From a checkpoint of a small image classifier: held-out accuracy 96%, 43.3 epochs.
Rows from block 4, named by matrix and row number. Rows with one number belong to one attention dimension. Each number is 500 + 25 x the weight over its row's rms, rounded and kept within 0 to 999. All counts start at 0. Numbers have three digits each. After the name is the row's rms in percent of the matrix's.
# v: attention query, key and value (stacked) (model.blocks.4.attn.qkv.weight, 1152x384, the v third), inputs 336-383
# proj: attention output (model.blocks.4.attn.proj.weight, 384x384, transposed), outputs 336-383
v.9 125:500492494490497518469513497520502508504496528492493426517553498501490486492553479498515492515517490478476502526495499501479480493466469508508481
proj.9 118:505520534465492506487471486473489500485534466527495527474463495533514502538465520497478506484513508518533497466486490499519491499527544507487522
v.10 125:467463507516522490519500513534500483503489539490506473520507468448516455453567495501524463524464501478502506517502499510493551492505460536460533
proj.10 120:520538515476474501503513472453507540495506477506512515515507526549479536528446501505478531477518457528516484495508501476517463488482503467524467
v.11 110:500466494547442503514518505497491486497490534489519536519487463507461468521556481485498487473526504482494479490515492518564495503521543517495497
proj.11 102:498532514448567513511484503482515542490530468544489496487544548492535506484446508523510509531475491512498491477482506482414467517490475482505521
v.12 120:475541522484495475508538520480482511525504525524476517509509481494533522463540497490496478516499510512480471483509504517509527482545473529516504
proj.12 120:518478478529489525493463511504506494481503457504509503517467521499464482499486501496518539467521491496536501526492507481497476506480530490496493
v.13 104:465490498507543506515487503532496515555504538511505461504540486491509491465519488531511460524529504520477493534480498498474532524457451517508519
proj.13 091:508512516491440509467513481469514490474497468512490530523473507541479491546512513475493538456507505484554502474529503498533491478517545510495444
v.14 117:463502518461540534490527511509494486528511555494490449505534501530524485437529488505499484529525486490448493522491502504492516490487456549507525
proj.14 112:546501492540442503499476499483522524483493447504484548503496483476474506555502505495504536446490511504577491477487505509508490504503523487499450
v.15 105:457514528483495489534502517484489506501513491516521530487471491506534514468471514515480517505449514503481482459505492489516545474541517507534514
proj.15 107:528491452551495512502504514513525480495464490468481496539501501472456496502525463489539502491519506497524491532496517516497499525460487502481468
v.16 124:514463531529463503505534508505499458464458532483491510523499482496468482508534496466494468494512507511538452463505505527525510449492520516485508
proj.16 118:507524488478531500507472494488501559512546497511495506472544532487543495477461520519502532496480456492486528514482505450465469533506464481511518
v.17 094:540455484518487499528510508497491462491461501510542519505452520527477455519469500527489514496562507478514503465484487509552490501497550515512484
proj.17 089:468534499490546502497480510486509550493505500482469485472584498472510534489511510474500487527440488536468473510508501493472512529521464502483528
v.18 102:479528523504480497532514521490486509512493518517495508510510486502527503455523496520475496494478498483470494466506492514517518483532509494497497
proj.18 103:523488473516496521487476503501511486494504461496483504521470525494485487503493496483530522478527498506542486540488508496484489503480508523504480
v.19 118:513458478515499499484481472505522490483492484481529494486494516477479481529479505503513509490482485493500507484486507458486487538481520478515490
proj.19 124:481529511476504488510525502505497500518494542493499506484516476523527523497487490503478484533504505496469503494515489525498522478506471504483505
v.20 093:499499503540449479525505516481502481505468530520490528536499470488460500534493487514484464486501520506473480480516492496546535501544547500516501
proj.20 088:503481500477558540481476516510499523484537436509479489490496535514560473465510498500523535494498490501531493524477512511453487503494485513493512
v.21 095:493524514502530536488510498494514526467526442524458530492489490464498520506478523508500488535489520527530507472523499505484495504543497481553484
proj.21 089:502469463522493457505488508520497477506476548486513443473519508521517504502512476477485506482496484491469507493465500484499509501450494510479525
v.22 105:530507479498480475494518508511489482490453545513478482538531485523468507512539491489516484489550507487518465517515502516497483492474514532494489
proj.22 103:497504525460517522489466489477478533491551445535506489466505528501520487489496531494475514510486469526511506482484493487501477510538512491506544
v.23 107:488495525507509493495517487494500520492530474473511503471534479502536513491518496468494490534485477525453490458478504525503523480506470453491482
proj.23 103:515512475504485510486480509490490440533479544506492498507420496508484461510482525537499499469530547484535539542511506489485506494483529513500465
v.24 111:475518487476524499490481488513500511490542501503508458498499509532528477470463500465502490552495493496441522533470501477468521486506493474517542
proj.24 107:504477537521470516493507504480489469517477505468504509500487456490476483541544510562485495450502518523527519494525488526546523497477507525467442
v.25 119:513519451475526463482486488523491500483481505481497477459514517531523517520461506431513513514559523476550465504508493524443489462469498493483486
proj.25 112:496484553481493536491498496474492494514514491526523501560487484480460463498524535547494487498468478526448555516495480470573506535529530490500528
v.26 124:466469506515492506523526501506507476476488570490504492514501450487510463441564485466508458501497512508497454490463518519522558482521488557498540
proj.26 122:510535504503494501497490494472516544509509469505501533498509543495485522527429524525503558478500459498503544501525511460485454493476491460481455
v.27 106:447515541503510532497511521500486509481512512501524482474547481518527497444559485489488482496469461488486482482505502495508491482511490496492468
proj.27 101:562497482492485492503500488480534497512521474507471522524443513475464500535432494517530537478546521499532509493481516501486471516495509500493486
v.28 134:478480490527480533509527516508501496456497512489511520509497458512509469474571482484499466492513491461509489502522508521537520456533520529509489
proj.28 127:518532501482530478514480495454512511517505488526482489508540552478499535515417525498505532511480477527475513469485501454462467529452480490494524
v.29 123:504483506460542504473478491522495518503537472484492493476503521489540517469537507497520546516455495483530503494514507531475488505477450529475484
proj.29 117:515531500506465478526531477490501492495466530516534496534488481517435514527472490495486468513524495512478509496495490491537490503502528454522510
v.30 091:477456506509502487558518518476504471488453509545520548511486470455505489478516497515489454500501513513508466420452507511542556500528493534535512
proj.30 083:517541453513505505471466510494498528504519494466468475485494545520494513486477521457499563484490458518514514555518498476493481489502493493471496
v.31 127:488557457480531488515477506504483503490518516516499486488476510545532495478460512481495507517502507475485503545497492492486513471523517489506536
proj.31 133:519462525524485521499509502492514484513474469484488487522496489468461476516553490525504491473499510532512500502502503514535513515484508525492469
v.32 105:496508503531500505530534512499489478478556480453510474513545510515487448440521489447524515479535475483503520535532493493508534508551514531468508
proj.32 102:482511542492514527527460494500531486496474548534521485468509498505508497521453496473518478540506517501508500452455509531503486529467495493525519
v.33 095:525484517511484497523484550499488540453536479468568460483503501497526474521508488491514496450544455522512483562534475481532522476546537534523507
proj.33 095:514525517497531497446506502507493507505473472473511545502486507421501541499460542492493529525499569517473496481495502502468503511519459451498522
v.34 110:493503494450544510496504487488516515489491449535469503531488505538486543509484485527507474540480477535473461478532495475423529477500455508565518
proj.34 116:526453485528470479502481491482504514509488531470543487506530486493545502493541489479479520488534519473500536512499493514515449480495502507465514
v.35 097:536484469509491485419510488512495525471458515528519497479493496488487544532489493492511477472497543479493491481481499504484465491470536498480467
proj.35 095:484477502499517481514519521509493493510520455488464507470492468512489472448492486529475546535501498508502507545505490537537513499509489520483522
v.36 107:516496487494455473464547486493509477510472519528468526498453488538488519517505499525499495498467521493458495507498507519479485459464506494506501
proj.36 105:498487514476531488507498506503497523526516456480490455499501499449502527477528503481464531507488458534513511525511493484523503488562480501500515
v.37 106:511489479482520517489458486488493510499465476502472498503488512474498531559503495525490490477506525494565453466471502486509509497497493494491472
proj.37 102:487487486527471518510468529499476485507527497515522502538477470542509481476478477528500521485476488497449497526483515491477506510494507534491492
v.38 094:516515531498539518541455514513511499506476511513537531517511492465488485492458483507512490474510498504508525497549492532488492518468458468541519
proj.38 090:508484451500490476506561465485498502490509533472473507454515551503517499529515516517503484496560520510503480497502480469491520496489559494449463
v.39 085:477470490496532547451515481518508509466499466499494502511517479507492503470505495551486510503496511503527522547527489468447547476525516521556534
proj.39 087:508481501490516478524499473463540520523481516472549478490467483478515505511484524454444515490494523533503496494485508519487507504474469480457511
v.40 108:475485492504513452500496494500487486544507551521501481465443481498554500539505525454504492497525517457507496480453501516532463497496515495444470
proj.40 111:509542503520485517478488543507461504498490444524468532542516505517471501492514493555515511500419490492515491518497522478498507512493527526544510
v.41 092:460458536481476518500517524511503521473483524533548458497455457498505478528453512512495521471457472459497555479500491449525480481517514514520501
proj.41 092:496512520545509488492525486481494472502484472462477523476517538468495518482516526495472506499512530535506490535504493479486544503461485478521515
v.42 073:499518526512492434481537476555499459484523491498516476487517494531532523485511508433514499522497523512449416527483504528466531482477507521478506
proj.42 066:518512508490498537500460495483488571516503472487507471508531490516480470515500468518510521481499487454516545499519510520513480495473485468528514
v.43 091:501505523492459511513508501490495506493477479455518514522470504495498453493507489549487522494447514511514559506519502488500511467486489490507493
proj.43 095:487471504471509489496517504505507480510534518481481476476466500456487539484499527465483492467537486541458462519509482466520518518527502467487484
v.44 092:496515500485475482539480506471503517473457510483532478511464481515458481490470495453514494514465492499504537447538499510493470461474507483500490
proj.44 093:500465529495478460487517520497498482510514479504460530466523498487500521471568490529486512517516506519507463510501475498541481510514528518512496
v.45 093:517486502512452498478559510478496506522546493500494517493542523506513526523517492510485496482511465467489499499482505500537544517539516508472513
proj.45 095:498554478505514535504466480549509495500479517509516472524481513488504497497455495468551481523477502485478520510507516489455489472510435511517502
v.46 128:493477467510516488510508495499500477481513497499505452481476488541481498498533502465518476480525459459490493493469497474510475497515543534488504
proj.46 126:492512551531476509510479521498505485508460496538512542513544481509526474484480476519492500537491502509552525482484506559482494509460480530528498
v.47 099:519517515544465511498522521512505474518534483480519482506533536493493458464521485510511507476512504526502522561489497479523489515481517502456499
proj.47 098:465523514478537533503510505524512496493501534497477491480467491489481496521446519457514480467540505485504506482488498526492554506510502475513466
v.48 099:493495521514488493554497538492485514517527490491539512490500520474547475536479489509498503449521479502494489519508493478551523504520498501485466
proj.48 104:513543473527509537453516494517465502497515529493495490525486561464510514509452547488544472487513506478487524503497503449445503505508488469529511
v.49 102:479464505526471506528533518471485520476512499491517521543485486523544482481569494536503524451494470473485487514508501488574531497539501517479471
proj.49 103:514509490493501512511486483510496472491510511507518444501511551478473494502421545455529485503516502506491540514486516460470494489464475490509530
v.50 098:523491488516550503499473509516497518451515488491539483475522500501504524537469489512511468488567478495523467541511480465480497506531539507545504
proj.50 099:528503489501496501471526481495502525495491504486532544511502496470536482497482518493494498517523546496493519485500500552463509486474449470474510
v.51 094:456499509522498468548501516500474492531510544510521490511458490498524452469506524464506537498473495457495538491497510517550456512498486487438462
proj.51 100:507524505490483520498509515502483481471512482524444511496527535524453521522514493523541485497474489498513474506493501466530518512491548509548505
v.52 087:487475474468541489499481501505495495517468493546482504474465485487517553569459502505487477494531519505527446477470503475487505491501495498555495
proj.52 083:522509490559482493465486507481471541510492476492543517557500507498547485490520518532468514494446489494502520505508517482452484507492478507510529
v.53 107:498501462505511514497476502469520472502482467467471527489476534512464462498538468529511491502503529496569513509502496476488513455523513498467512
proj.53 104:478478524496492506489493548523493490557523513500491474540463448458533522495456519513456514488484483554474481506448496503480538530509502523493461
v.54 096:509505525509409492511512521450503488503478523469501522510482479501487489517538494493486524496467475506505534476481515536590487498515507488480506
proj.54 097:489513513477504483487505514543488468519521469523489490510491525469491507474493519518522480477500481529481479501514492451456516492512478501519464
v.55 111:499480520510430527481560492491514487510509466474482516529505496503473476454559492560492521500455511504475546512480508493511536489511512525503524
proj.55 111:455489524479542503543473475508544475519491541504511432464489490486496497500456492439471486499526459538520507488505495506499505508515482487487488
v.56 108:477488483482535497485540478502517438543491487515425527514456495535487502485535488520498493519478527468521517472484504466462531460502477515487519
proj.56 106:476468520535484514550448515476512508530489523509523437516524472521526497498500477491460510489462441534519510519469511490499489527467516540501507
v.57 102:467531498491533458506487487514469514514503513495519486511470525494515440459508513474515517513484545491491533496544499514448491489477483490442468
proj.57 107:500484501484486512505503529492490496489521491498440513488490477526454542517538475509498526502475501504489456515474496495589509525518578498524511
v.58 098:529491513486534481502526523530500522527529483551504504485528512498522549546446504505518484469543484523446449492498492487480521528497472499540492
proj.58 096:514528465547510527487489485507476516475483528473520488506520527505538484510500496478545503512507515425503561519505504501501476481502489500492533
v.59 113:510525474518545502499460475523509462541486512490489516476502527472478470494474497519497496524515548512527538525479501496452470502450488468485482
proj.59 107:484487487472493510491552515491496527494534533512478508498471476526504488518503511505481462457527458507514457488509485519512538517521543492491449
v.60 093:503510495501523504538469490512517468485479488516521475496494507525477522522478498494503482504481449513497463505483512476498480503491506490527492
proj.60 090:541490498517466496462530514516477502503499518488493547516533505492527478496502500507525478467573532472491529508518486542482513489464475490515463
v.61 112:488485502500443535505477517457496536468461519476513527524520472478505518526527500501475519485478458476546512466481511518592509517550514489493496
proj.61 107:501501489499489464489506479526493441512503481525510499497496534499480478466458526539522467510508509529474497510522501445431498485462458519493490
v.62 098:496508488472497487478494450521517465536469531534458526487498491492483550507478529493460494561474501486466502423430519514492464536446488464481492
proj.62 096:489498489519472498529508504498498495486499509534482501509524488578492440491551452531523456481489439462546508518546494507523476488491520550516478
v.63 094:486486504456518481517540504491479510565530467527471516502487511504554527527491509522492506490495487500452487484489504484497546495509456501502483
proj.63 096:511522473548488542493460510514478503488486535497517460533500522499515511501508493473538497499457480455500531516490511459500447499517510515517542
v.64 098:476487476518498516471510490517486436494499499455498511481516495497498478480494505435514451493483520494515478525497520496503506511525540509538519
proj.64 098:538487435507485482504518533511481560499531494519441478474495494506496508511485494497542514495481479456446462518497492511510479497515494521460466
v.65 110:462506508487490512557505493464511441505496429511515488512480483500482506500477483507497499514498500497523481492503510523506515534476502504517507
proj.65 113:497483483522524465447534545476477503511512534479486530515541497478482543516488482518511518486506523518513566511489499535508514456503498523490438
v.66 092:463472521511498498475496513493505474465462504515491518475492491517470514500508495456507527524521501560501480503512512499540512496488533499533549
proj.66 099:503465467530492503462501509481506510475512515494479488501532503527473534478504508495522522498489476461477522510482514487488492472511524492485464
v.67 102:487467515512556494495499541498471512499497529501494503459484489500500505523489505457512518490557524455463530503503479499510499473517500504492470
proj.67 100:520507486478486499472459456512527521501495482483498464540530511501487508500533478544450499504502449547501481521526499506504483528518525483500521
v.68 111:502489511515483488507471473509469463501478470496527472507474513501475497515481514461519517513514504558496493499503503507523500519443516531504545
proj.68 115:500491487519482503472507520497498486456523537489471508493541527501465562473497468503515537540499470528496540503486496524526507492527512474485446